A small contrastive audio-text model, trained from scratch.
Model: encoder width 256, text encoder layers 8, text encoder activation silu.
Training: soap at rate 0.0019, 7600 steps.
Data: 26041 training examples, 74.7 epochs.
Rows from block 5 of the audio encoder of a small contrastive audio-text model, named by matrix and row number. Rows with one number within an expert belong to one neuron, the router's apart. Each number is 500 + 40 x the weight over its row's rms, rounded and kept within 0 to 999. All counts start at 0. Numbers have three digits each.
Before each expert's rows are labels from the 100 clips, of 14848, where the router gives the expert most weight on average: "top examples" is what is common among them. Only what is clearly more common there than usual is listed. The data: drum patterns on synthesised drum kits.
# router: router (encoder.blocks.5.mlp.router.weight, 8x256, trained with AdamW), inputs 64-127
# gate: expert gate (encoder.blocks.5.mlp.gate, 8x256x256), inputs 64-127
# up: expert up (encoder.blocks.5.mlp.up, 8x256x256), inputs 64-127
# down: expert down (encoder.blocks.5.mlp.down, 8x256x256, transposed), outputs 64-127

# expert 5
top examples: march; snare
router.5:561512537445494518539480513534514527500518451510499538550521449494559493536526610464450473473451510476492463537516491492459505573509465459492482509463472435506484510484426450438462536484513503
gate.7:472460475479449463530499526532545448486491511439483522480485541504546528527445452517508523493485483528522452528540520547357485536478499499517446563531599503506569439461532500530460453456458492
up.7:506509487491549512434516452434429424554445452492444471493517489476486509534565567531511471432523534460474503434462494494489539461468496478458544522544472552457558491563451523452580466410513518
down.7:535420568523531569514392492485501505488414440476520480533440515531495482548515423448525530469505549525469517486454497556472516503516451479532534552515499489439533512510439471429431544480466575
gate.8:527497493495496496520510477486515499511524480445458520487548543515489478464506530507443528395402445557450476552426506509470478460482526484545442485465500512490500550488574517466548519509479511
up.8:548516519523494487432523508489539477531475535482473477486511444531488475512506517466579488498476553527494418521489459518532455531391435537497501472536433484511469505568481510426462565572507449
down.8:555482497469480499471532449511487494546431507424503576483570498547468541516517506536424560537504509502439533522504490439526450480538474517463473460589462481450541523537465478478450543509472505
gate.9:487538507523466530477553516445448506532584422516510494591459476441507554504451528483499497456496532553505405458538518600588506555603485503472484440548438523443482430450547455476522433463463500
up.9:449543485511382566504519481471497507520541488485540462554463479499564489465459534450531468452467453539514533548492506519585483480455450500534507486535496474477482449502473504526432519545484520
down.9:507542488481486455482576489491500463492485462546458506490492479444518507556586517474603426473549462477488463428527559570462495452523542459481448554434483499533497527523523423475464482546493491
gate.10:533468534489595447487573531544552515562469519490500471468530508460571558501537593562460482481529551488503461534582511505513530504547498438458544444454467505472514565511475542446595500602425490
up.10:535444465540533572559435496530489535466497443505488573469543552457482510497473394517510536469505454478543479532452453507483566461486533477517501572548551492445475442455486510516455471473469527
down.10:537510521499525523554461514590560512524486478577440464515483489438453567481522541447527489474476454579467531483484509554461447498532505422466484560486469456563456474496470552430475542431619493
gate.11:520510537495466510506509494481525493531507490550475474502515583515487541505460448442486512537528451527468411476475537480488483466479479531420527402457503536586497496472484474453502544475508445
up.11:469521452486482516480501503577505490520561499468515542498545465462502467461502478496511468498495522549510505509458478534470499526542499493544450472514480490436464516528514469494494504606525541
down.11:499551460534476516514566488549490507501552445427486567531464458490450498537493507547504542524530466498458486550473490474482456503419521520441434528473490540530414489509566534459559548521533536
gate.12:487541571463487531456444550545514479481506432516480584439499493474512443496480496497475501515518438523489595567546473541483503517455532574549532519464527468459532473549478498506535496496549494
up.12:533523555484496549490458519494573509491483439538482591449511524493497440474461514487447525559552417480501575572560468547502514505479540539523501525438555469462539501525458471510536505469528509
down.12:544507486538575628506516520499523476443464481538476522538511479477414495555500506472523506446596555464592568495572475578478508496542491469488486505508587550495490489503496457499514479554515529
gate.13:462493500453500529445583586484539458467522547579545521529504538411495503463442472439488531543544454529471477435501496498473502500523464460489492437508535514501536442508489481533475514454465548
up.13:465542543489517434501539577462455507531493544496537523408488497486509514512445474478548569552525422486522462445508476520508488509547514437516476462518497545537511460462504515535461513458481554
down.13:455542528498509518461553463511522416458433464493497532565480514474505528463495525460545524517465483438541562494528486515511435494508450525525467549421528522553490482543438467513542438409502557
gate.14:430414454500494472539520466500488489492435510471512513475475480569513460532492496558542477500517533505459513527538509545541491487509568579531501536487444601469470478459505519557536496484541445
up.14:492496526458501517424459565517516482512486526512503496481518465504436545445531496487492633402526465532546511495467490497492556508505509485553486484521551471481571547489528535456395508532445584
down.14:507515508458467481545546478449486563393430524502480419524538472441515522502528509498590456538499561495567580508553501488575475502425520534495494500487449420502406505580541444545539487507468471
gate.15:515502449427540489579509547512474539453543417520476450463502490495530486505504500496511487515450507545444486493551519474479506483515495500484470410528503433434510457526559553445484517523535503
up.15:447473540582438534448472455511560464534427535473503537502493533468498475484512505525469548494504471458546495561463490516561459493502515500496501573458507522556514571475447475552479502503450529
down.15:590550437473533534521451506518474543480479508503517503482518468471460527510448583525554564463535511486542472457572515566565465543456414536485452563486523475445478545558469516478459459551481444
gate.16:500554463496468482510496472529519479475518443511483497444591500452472509520507422438470485576442529533541462460549482572510451465523442524551521477518488515533518501509431514443445495532565496
up.16:480447556483503476487475497484495534491491528499506508515366478533501480494463548563560529414571439480484494533440505424486482531487576450485454512490506505479529502500540495549549529460475474
down.16:488602498546513468518440478446517455574510519471498533462495523500505466377554506565423446587514462446481544517538420539544524476507538546544495482453528453473500480488462495505564513430531524
gate.17:534498455494525598523496517505508533464530528501439499462494485543483494472496463477459505467472590395462470522448543523527537460489479468521421576498529520564502506504441505504410601488490462
up.17:503532545492556463452497493506518499528561526511441459480467561473446507533528519487544472534516469475485500515458561505473447485400484448547479479472541558568460468497488470494483476467504547
down.17:514505485540505580497505467557581562465478471459506499550479500485473483472505514447460514496509539514471470501524500522447518472505510536466452532554520507481531459484462510521474507494602533
gate.18:499519487371514587489490415501415530460494533483536482521403429567465523553533541521485465528500474466537553477533561509543473498445505503473512507520433480469474491576541513508483513488526573
up.18:532556433485523595518476414527478481519467505510547476527477435545488524553504510564455466558549514435552512476533502472503528504525534547429555503430450548537498479530531454550493570571551541
down.18:420527478510548467557472480550478520486481503551511508445528453486437417400457475477471516452468578472508489522514548447459469557504429463483462556536531473507451494484518489539431510440468439
gate.19:468456518498548508492539544526502458480490404485458478594479548470492490460497489518533503555558493545500514511474435517441493434521509477496538491458492457514499486529471495506522515528496430
up.19:519561469495511539551590458502487511532437489507468519470547450553473416485521446528460526433424508502486490490526567446493526529522479554464458515555493544556498532451513524556441550431429564
down.19:530508411503513458500433510448448422449528575547546510457556486466450517410497541448496491515459521514522465537501556459480515585491527526517462559461542584459467498534570506485496492465548474
gate.20:531527489482564524491516483488562465435446550501497446450503478493524473439501471586479490511547524559397502455574487463558579465553492540479512489541501485589525524460550484496512447422438500
up.20:493490451515418476483468488507481507568532500473471557557487499466473471507518528463503491471428492495589465512450507565452388521471485492534469533533535485448453484520402468497452581591529483
down.20:442438556416459496514504532555533530428497558567470485546513490525409466470549532477506534495595491469465504484551545530510461530557492474481482601459420490522523498484506449509535451545500530
gate.21:459531442526459464436594426512523544476534513605475520562486445518540481484499451447476457496505504520528470523545430495564475493572541548420505489522529487488485496545521473532507532483487476
up.21:529485527447517487541518556488563479516508483515530540556587444450487519510565496488537493421470559480408487561531492416500505477544582484513515479486520509489528476487544511534426455483512513
down.21:478409534470557547531519549425506480553485412523495444488509518522512540483531566474555478520451479574537533512489486439465466444524523549454448460500475483510496462473595485464525493519534502

# expert 0
top examples: clap; march; pink noise
router.0:496573487530419475474478503494475527485452539495478529436552515467537531445459463558472527495530509538476444426496420491523507528514431432536473524503554536509507441466463572522518596489527465
gate.7:577479465520423464501519603456494493493611491463481459488559528496532474491524519537436479609537547526593476546496487614515455500491530556446545505505560479514468467490478429478549499545462457
up.7:449445572540460469471493475523567504438448508529485558498447530486486484492525483454529505473485491480459526512525464384533511479535435510496501538411480453450493504548565591528356544444542466
down.7:527489462569556489500452520454513503538616489558556478472473545512464503490505574537519525530556581442492446540534498516534477600527468526481434468395503497521513483449479459455467603475430483
gate.8:492426471556563551541450428479500579536451483404463438483490535467459550477481445539450464523525488483383473443547551498485513460531487464496483474517481510435508576478480524489527458474511587
up.8:534508463461465521472484512501507533460490507495476500567527520535524439481539489455463485549569503495502458443399504534431449485516509530557499555416509463518486545502500492526570508470570475
down.8:483456499473513523569454541474511489534432559635527510528511407484517448462483511524413446488496517444492537464518494539495468496497518498506483525517477551519528481484556464463488508550516476
gate.9:467457509501560517476509495498534501462537461534479420479496541535503568488558536480513492448487472494417529498539500490533508528504527529451597514546477485480429512485528467499537488616520503
up.9:522531517496543530478571494500472457419545512543537510501455498474555497513483556572513514533588522523566492377424526474553457507527560475508516452539508478475515431499536490492494517494479426
down.9:520495445587498494488432520521501517474520537413483501530554485550544517426475491450482499496480473526552496552479488536498550510496515525506489479456514435454512479545486547507513530529606560
gate.10:566506486498518504452510466419459495551504478537524469533504558514541486539487473461529471558477494483508549528396477498536493385464501467559512438458626513534545529510496509521508516496481515
up.10:535545461503423516525488532485484536515453473472575484449479505490538569482542511443517450488501517484550491435469427482530489436558513478535483514472547485537507507488459513488495565525526410
down.10:474492506420475523545550428484541498519431509475495524432499506465485469528439481509502536511520499513462490566523541504482448484508526537559516511451399539521481550522521530497503503509528479
gate.11:443472459491531520533499539485521530542531485523548474372447457539482523580499442518523433498474507501482550533516431505584574510463540504541578406443521426437469444499471593490518427535494485
up.11:495531490583430474431495511555531458523506472433591543623494504469523503439531533419524498423522575509459490487456482448477401475407531526500427580546514511524447556520492484488436441519450506
down.11:514494539485480495450421494471448476499558557539525449489567466509573436525591436496557446448460514442507562498506476478515520551527442499488442479467496522508547510494473511528472539509611466
gate.12:518546547501505479446525501491443498473496530495526430429545423498469500473444487516490448534509481497529524529483584503522526546499452522419470509456510518521482503548532485555533542429511555
up.12:479523524514503466448546507511490522477499527486495482422512407519425541431473533547521445469514471485472520535456591517522510490571486535453478495530515545484557487526530510567548571476500484
down.12:490516459487476500466448465550517534488533446525546483480559456536503477407480573575457488522497427488451563488532549512504583532539584489525442494514502558536555522484520549502576536511480546
gate.13:488586534540518491505485520469456499503512482532473504486511478491484525549518482503498538549560491426504513451474450482571412530525554436526445516507414465443528448546489603504554519527483469
up.13:505440477491528454562527508475553527497528511508485484464451476509442482478464494486550522554469471488463476537542496464439428541492509458426451450525484526576522492522507526489515446563448553
down.13:408478483518450550543514510469508569479468455395514448460541494511508459500502423513516502415492410452441499552521499457469458568410498528450511472500499490442432496541455480525485495546616501
gate.14:521495473553511517415546412518479497513436485474528447483487588426515545483488440458587477487514501461478463512571523515490480533528445523485527518515503505536542492458529535418572465463534501
up.14:547479480505529487498596510509538420535520525505500483497520615513510530475494517509455489568484548501475515399491458499493446580534476473498472544507549521521475490477483500476494488534550448
down.14:485499526500501489480510574478479519514625508515421504566413531546484415408553524493479544520554527524442514548463506517519457534512531552530492548463529483519469560529542538514438504470504489
gate.15:453548502514543447511533484480499482490532477496538495524466512485523432489490490489452486495503434434482477513471492505519540533495435480511412432505522416507464554437408508472491479505519507
up.15:468477468513532460484562537492497530507559492482528483532563448476493485558406485552526467465467441566540464502556580455466519552469456488464599483490487479481499491529531535514451388452446451
down.15:454530534470471511457467411548519474492468524520477527537517491473526445457473464474450474482479555554486498467557520495529448499510533519476508517433461469402540505422565482552521490465446499
gate.16:557558520522485494537463484479506447587557545457497580484523433500450506565529479519470462432519499510544518552489555548523461500518495502435536509495553536436500467489493482504469523520524585
up.16:502447497550582505503514444500494468549489561450435552546485555476501421612425424476559529508512481485513555501512526473499442535521496507475471534511565525484500519553569511527461498546464542
down.16:523525565462524551487456505517417509514502476414565493534437429497448488473490509478467514485509558573534506482478551526504483510505487514509572533527513530498417549451534524515519440503485466
gate.17:447509559484551470470529562519551566485466446525501471533458488463519419455463533512499458463516483463485481534570487479487514534455547440432475522492569428493511504452480447525496467479537446
up.17:542510476471507521491462501566503495501468497494543580470503488475472461530524461543517554511439498540535543476474496524508521480526467543590480499471486557422443475539487542499542426473528502
down.17:435508466480495452522409580421463460453547487557538437492504484540526521480485534566552434523416523468473560518507470498448558420568512506485493524443513479459524523428521439412511556492550457
gate.18:499483479504518424545467487544533517452544515534426500520430553525549389455542479580547418489452516477480498532507506500463501514496489535509528548464505503574507530508506510561426535582491504
up.18:503486514539487491466467515437536536573503501478432484479513526487487536501592449487465506500533518473522464425558518491507562557494493519470525475490427553429508453438489487448460467512584494
down.18:505452544548535563559453555487463489489487501599552537430511445493492441514481510364515437541549539514497516526503522453609525530581570481513429439484488437449541544445460455507475509461439566
gate.19:526498561468529527492499471544466536444514504520494482532594515484495522528467413466486477477481475529480466474520506503519441466542453542477470458433452497450567440527397571461513503486530546
up.19:485453439539484492519472517473527424539461488481517526522404474521515500495606558556506515504526540511561552491495535545450537531536541435538541514556569498553439510555533456502462525543477480
down.19:540487468492544457476483542499457545549465507541497501436551513410521416482615528584495488471463574576505498507426496476483513419554517464432508480488470561583487520529498489551537499552580532
gate.20:496499543510540484516440414531470514487477530482479535526485433436489502464447533514500541536467605507446502467498512504487518478528516541474493514525524577476445603450482533597495508479504477
up.20:527453566528514508501475456562442458478466481483400419500536531468483498523461493551573446564470508500412473421533498439494489464492443516487499536516533441563509484508493458494586549552452469
down.20:460486502470489543498516534449524583512461497461445476543549505524555524461490480495464426544490478541465458472513480535545489427525437458532503514566471456524509549478490496521495498488433497
gate.21:470496432503408547488582432489538467536522546513530516458563527527522496531448499551469537537509488572487570536486444580563520478561523528535485492456493484520554499442504533556466482441493516
up.21:454489479505329530487573489496537446495531520545549473511522545480494460571510531465438519518540537488484503513552529521518591521568462503533510510564502461496544439518408468555494585490508502
down.21:432504509546514469486549418507531486390509534503535496489444431495519512490516534499529499450529443582442491580496532552488594544491473481531522490529570499520546525530463579558531510449499533

# expert 6
top examples: cowbell; ride cymbal; one drop
router.6:515522422486536532533457465552488463501472416502522504484449554513468494536486428410519482525506519493505490481540548526472525504518574573562532516497560485509526512517496543529448497528469501
gate.7:508523463475491418470516525508452528561536487487483430480525507466484425540533521452511502422454477445559528580583500523536463532436542534460490507578462469528473551535481496530460521541517508
up.7:496493522467504584514470495462536498503437540541514525475470503601514508394446430526573514468517494583527468477521531505523480431515482492491563540437556522513499406531478525503542538452481513
down.7:463481501501498534481555477562451482426478454524548508528499440516489550464519549556509498534528450483498492450485488523454530505473428523547455474477544476517488531616517507536530390440501568
gate.8:480490512507507529484565543505478520538493552413571551550475479516531521478546497492545545498429493494464549483435538474466539541481444493450534443577487542394436428542487482455541423496493443
up.8:540531442512466564477488463507502519498465462457565458486490535561526570483505477504556530586477572468492492493486544500436415500560393439484560487482551560446495573511503527453521420548434466
down.8:553512496617481547513487515558498514446505576462482534579486462465539545446517463514515526474469529486488457513469524500496470466540484440470430526510559533463464504515432481492474504524529493
gate.9:472580487525528578563485484517454573430459441472467499533487540469529513479500488525526549446524500503549445507535504523562449453525539579438520491402473482461468443523561390462462522518498498
up.9:481560475486536531506504446500466579440486479503462494539452532465494474496486553581557548532562508487496521494529548562529512530500586516500520485470486534523415484554567407493554470512452517
down.9:438446523556471569488527490450520473592483476521559533455542555534559506562514496523509520478484474545512604502542542361533458489513531450511513481464429432507528535534527508520533531544513540
gate.10:442574511453448549472481550442476430451499493523513547452534483476502474592489601448491446518491510493502515523499473571527536483480467499531563474459525424525492485600480503477436468556538479
up.10:532482518564540449506523453536541542535505527462518445543493494505486502423489415518535542486559476502495454524473507449508501562558521495437459519551458545532498562425517494538565525459445519
down.10:463515489445540526477459503532513500444616551592573503523473443489432507446528531438446507509510454512523376514464516482517447517433520546499497474511560505561496511497462518491503483489474478
gate.11:544540500501540481567511434478495545508495414514499430391457494543470577487477511494507410508508515491449518472466491475460545522553591487531488492534551516410499513459475449465506544562516476
up.11:506444426524528530570585480567458481474509470553497507474533479500506512537492509535545558518485506516488491498513517472548520440513483493485474496511533464483515525458525461499491450436527471
down.11:478421539475506540491516547491448500562453475517522546476563504439478540558558582521501473441517526486467491485488508420578568501476502459469453502453526539534505555494430443525511546506535494
gate.12:448487528531616544514484433520518481466541395483536516505471562486482461472439535476519471513480562433445513532483511488461532559471483476485519546537394502510529548538470419451416490525495507
up.12:487509566500593521486493491597558499517526454481534582481540498555510526490440450578439479446454453543512535498498470461479423473558407499436510460523463536484583505542476500518526478530465563
down.12:505496544474467405545504381492528506475461478528473472590538467448510516470536431493511454498446519489488373530535511479523557474487435556509427564484510443476617547487569553475539528521522553
gate.13:508442532488476469572512426413506477471508527531541536533485430450470539501493505490485489498536518537514573425467502492535466544468440486515537497488516483529495526483542517526497499546525510
up.13:518525448513486474518479563492468483493505434504473447489548535529495454545491541486468506503557501497488472495490476522529526448531509522476505518575467509535428454561553442526516456474510489
down.13:440480528565449445552494395488498614453472541537560516534507518610490482454536518482489556500446567566558496502535503491443461489515483496533514484512496522534515526476600455483503531561468511
gate.14:495529522532506518504456496547577491530519554564406506556532484511546495564493510520504458543451547528477533515494515562478453562522452487443530521565490431491542448516428491434508447408450511
up.14:522522578425440543480511520479437473499527473433499446476480445406468554511497552446535478521515510502443491541473530447512542429434546527448480467465495518522497490463514567505450460602514476
down.14:534488493524490533493578451449508471523444504530473500473478560493365551558491528469481441501520580523551537473472526519502486554480512540517535493545559543410447521583499498505492503470492467
gate.15:448530561531531405493583474501499494518470540495442505541502568490469504449484437571458485501470518511501464497495411510488472485402510522451472464521499505505470513470533460524463491511461464
up.15:480511538448494565493439496498473539449512545500514517474492466516536493509510563522610480517487441463499432544478451521507590512563435488499479510494530491447535468507417521511540537468497528
down.15:503460494531540498540438444569480474464486533456511500440494488467493508517541506448512500520520568530595434485486500540489490466480568529508344506457487520553357482594556495459536555529504515
gate.16:525517549530436461528477466510466481485538476544525509467505435419482485470485459529534495506532565553509530411519509511548417459502498466580547484448517490509453486478505562438547440500536458
up.16:470521492511438539532488505501484468511479481499490483511517427502456450441452418506476435544553564509589444488443504550518438455445461485515458522422530541469510491466534497471562511485538418
down.16:519500513554475540468510534522478445556464487439564591431494537519516524511543592445515518601505535432563490473514490517536441531459548508433487502560537537455509525494444411556468560501500459
gate.17:538541500569491507538547503414477498459516477518472471491457437470519448506493559528476522517449406526549451512551502486453581508500493546435472563565465578534433555545464488449430495473522545
up.17:496523519549525539567468448458385475497511471481499550486516469544562449432565569472455452527487488489463485545490545531480452476564526555427469514489507486523475555467494543498538557538492570
down.17:508513517567502491454476532526550518464539511518520443506619539543455555487537423452492459495503578465497528475493473446538486533471476441528581547523482514447459466485515524459528488495511529
gate.18:523550465439444507513480496499437538514438484437522600511449493542499579549560541520495564478477523561497445484410534505474486524537474496461469539445525539489552533488488420513529528497537503
up.18:442400492537555454493560554490505443486451471525453439486511494436477479497502467521586484513506422486442479511569439484516478429552558480523515527567458411530509519467526500474541506535503511
down.18:506440462422493571400516529420520405478525494528447507472509617425455547472524468591462521516579499480497515441465509515488469439469400508487456480512492513530527497529472476466465467439526541
gate.19:520514514456493553497460530476521447495526528504485516451520568483529505554482516451541419518505442406532497523484490505438476399536515465485583508569483554528485446551463547491551466526480494
up.19:514512543548435469517475429498501469464486477490465529486495494543548455519551478474503509464495418503493519481501497535573523474524469486486480490486462500588526523515507513465542509577470446
down.19:538506475440554498493499553491515520497574502487598536554450482556534444514479451537437506491510535494549428540465504607510494466511495530517562423463474538535474474489507518528460527527475506
gate.20:539410550499551390490492493566469563415470498534483492482500496479468498474539488528529504485496482573535574458519448427533468532529413509597530548498481471489448557447495445483424454494464516
up.20:545408465499484470506501504522558570434502463519564522472508499524468528493436526520577526402535456540443533526532462483488430491501420562487585539480532530461448515511515487525453493478493515
down.20:414428496501461460521492548476549475567543555495489508507465496481502461545530474505574497482455463507493493520556510558489527590429538473623503543528487480505495533567522578487420517523537521
gate.21:509433475533522612498472416510460569500478592463429486544479558528521487578534484498517457504540560490539509470521490472553502481509523525541472479525523524464545500507573548585497484479499518
up.21:495566560525529439515524563534470492510443423466512516454479511469476480503463547541510523481477433491454453579486479511470529539517508451469479482535463442517431501456458468471449514517527470
down.21:512531458531534514504533492524553487442429493483437522506530532517443554435521475498503467543512490514518559510486512515472389520483448502434521512511503513482518523531506479505509472486539467

# expert 4
top examples: rimshot; bossa nova
router.4:471474518524498517503539495515471476479509507485566438479402508438512492567488506449466473511465542463514506481509597523509540434415542559526533452529532540438475498500511584509467529556482490
gate.7:539542526510510509454507518583472582461624533539531493577489461487469506509558571504484508497514560529455545483520556476484603462446453532506506488520553468499507499546501494471500586496520515
up.7:532459430425439556480529489506489517457506476542534533516518507527505535517567490510597469539449576470549496508548529408507463505493539478480477530471567450454506481481470525462481498542505548
down.7:514484520540472486452508497493541544509475527503555546465408456524555500488440477529529548491451546534459435497470554466546537514540560521468498469454427468532460475539526496527455455536510449
gate.8:536460543528565455518495523471512472516518500486534455555526493481520534519531489486453489472519488508566536536507435471529487443523530485500505499467470520519494441445567592450577485488577549
up.8:514484544440542501564501440512488480527459516498427562550502486512557547460468509483524488466520555506536492502518540543435425503504526521507505552543463541483596486547523512540472518472395523
down.8:502431528538545481501526449508496511407505436437513566504478475480428429521526444437473544484495496560465501625433547544475546593496507572510438555478458547494443487432469488510514528433537486
gate.9:531507543522495478533492525483524516484541564519469512530512472506466529526473511557409511568503450524546500484434535448524522497519507492427457449499488523566493486515481442514560541440496464
up.9:442506504531512519534479493491510484458516534453529458513486505481450562548482499437500485517491494518516442545544518552574571514522522508500472573460510450458461491484526437500458491508481491
down.9:530483535553475516479493480481460488488512503502438500427471501442524469509488484401528422518481468404432516472509494497513479492491439470453480461523506498471453483505492532553536521514551529
gate.10:499493523459499460555522528488571491519474451543548445467461499515515500508450481534421511502525404491473497525565490515559527482443497546474490534467513531518466470448536529494460484530533465
up.10:502472517436484490512514524484575566557472498543538490550487417527495518489453463508448494521548474453508465514508526490492533486455532463502450489509511525511445524490553540494540505508524479
down.10:529522552483428541518461451493543559479441556494548560521430471451513472537461501537559535472504452594508552454513473532579550520545508499538595535543442561504470457520471535562505485501451455
gate.11:452587477448484456480548492506516512431454547514473508521521524456491500591512492586534466498488448531512517440505551543581542475460525479490518474484436493423529564497491518525547597501491462
up.11:502426592529523422580513553462497504553531433461571460523489466522518484462501516400498575491512508450492461514503463479440461562493512472489472491511491514544462497506499474520497433554520458
down.11:522549406406502446471487543593524528486581512503522433508560470488536433476532473515513464500565564501477495467491501461516508504541480503472506542593485512463473462432499584425446473529533538
gate.12:454522604517586483460618505461537481494582583512499490469530529463447447458524519433471571503459522477522540487447465493561546522509492533499563493528472515519424518507472453472532538582501517
up.12:455508564526578510482566496467562500520604525497527492481529536487498450465530507460446606517467572461548510492378486484561545561533531526514547491509494477514432527517483460439534551569478537
down.12:481483550520537415505445493488524520509568423531525535582459500553544547483551456434481433506491495521574487491529472435534462485552530486546457501410507476463521524467578513511500543498464536
gate.13:505494561491532498579533461572458445565496574504455544435568454510510566475465571491559474503435529524530440478534473568521520499483501510525529502472482475513458432517553476575460556542448443
up.13:504447545496475516492472518486524526509503434512505527539491508518543506530509526617477522468529536517476505474571567489434446527483477489533432441401552476483484563459422512563478515495450481
down.13:470505480509541472563536526495483450484420501519492591471607538420494514504497424544578504448529535533560444487535518507486478534466491461430434541495553468503530462514577507469473562496449519
gate.14:514524510529500543478584560464521510511535540470569416484477474525482489562564446509503498568507503494442512498418488523538479514482467398511543481526474500515506534462489482437458512562559393
up.14:563495505552478526518580564520537513556514525476557430504504448527506479550566434527495489504476506470448500478477463582525497527503477442554517479453482511509487521467482499399497546581502402
down.14:480546526444500552497547506552471410449475470535512476520510526445593451513454570511548559547522505558488527574532489537484496486570493411511515442542545537562503526475469471460502512569582470
gate.15:509529498536443479538450585451516458552544457406508525560469519532487535413518511481477499480520511567517513477505503483499465464514500534577566524541485471530478499550562545507543481547474501
up.15:480477551496482448506490552515537494492452477484486528442509508517501524488467536531434547509475482620563465449476530492445453560503497436443495554487479528511505587522528547567434523534537503
down.15:559447505546476537503527535496547550515451516467547407496545505515543521433526504572507493489508513504603461490478423520547582507516541483502460493435493445585451477548522445518522511527501502
gate.16:521437471546516558553506478514483544541466534515533462461560517440533517460532528516500519479500494410527477477469456496587444484510499439468535503470493443502476480513486482570477520495468503
up.16:571483468479536590515539490493458471531498578502594452517519519446519526470564483425483499473543515438492496460486508517514502424461520497511466495499542412519445485485471526557491516481469566
down.16:512459509496534482483442411500445421490476498452476503475443509495538515460473526404467523501510420467486487465516480445558510508425537507436555483531465471567607472468491451463554462515516515
gate.17:526465496501555556488494560548566560517556540592489468502508547510526465480500578465518485374493583481585467473465524477488439469494567505551521468466492531496475561426480547531416552524550491
up.17:447539514564489495542489469524447432468439526501476464474520526485559515508491449482430515580532524527463495461519556556520440587541474459490475430471511486515445467493539482508500519421495483
down.17:491435454527497517479512574515476540424570505462416503492423434447508525500559535488460456468518421555487529457511444478494564517523508480584549472574505490529515451515551548491481522467470473
gate.18:516471570477582503491565535482505475525551472586547562457417492527524552462455428454477463455496495478485469432472497563461488546492492527485444497521520451429543471520489538511555503409468460
up.18:468473596436535505479561538514469397469557480568552557442457463532530521530458445456459458446483501414476509459454558535509507535487470596472464487564500482452501480522515552526521493410513474
down.18:523503515501503553431472468489434606568501460430446450482456518501484458505512558441499592507575456547542529555536502444524482466516500525470509486507443571518544524481515410502530497411500517
gate.19:498551528518501446486495566501528432461491559451529406457499520427485536564517450537441506423468526520558440474453506534519479505455519516519501469527476454461402550463539488470404414543525437
up.19:490528509514495429465517559457497455405534551496552406465550469444480447503515461537456502447490551475503439473467520577559483461434522555534529488520526498466451521509556455458459442526523430
down.19:466395508541429531526481534500546547473506472465483593523508505525535506526397496420513528458503514444521492489455498477606488492543514509576483554538447439469442496496503471515456467465535509
gate.20:516556448536499513571524477535542517513510503549474487511485501502484511483521538432523489453441404568530504522505491517371545538388532469493559514469453459541514501443535491577568512549493505
up.20:443483519490473504476457455551486482531555497515548554521566505559515497459483537500428459542485526530466549524496483506491521456610420479440485497558570573506560475548508486464522436480441481
down.20:486495522484458487472554564542521499502502475533520450531511523470491477485448557487437481473461455468500482518532530419499471459461506541444428501482528522515586471514558484524438475500514544
gate.21:524504507515532411576501515580509557529470480525488497491514569527510504560524496524493502492513489499464495473556492478521540535460500487431508493534460471569501466538560498515563404514504580
up.21:475535461494461517478502543535490469484504506526474535560449468563499485435515472519460498511555467518462582488467465504449527485489522502572518505481536505460512505507534470431468555494502398
down.21:479526475462447453508473512568490488506556407486520578428581508422428487547597415430530482524483540468446466525500529440509513514559459494530486518432480521550479472483557572488503519518508478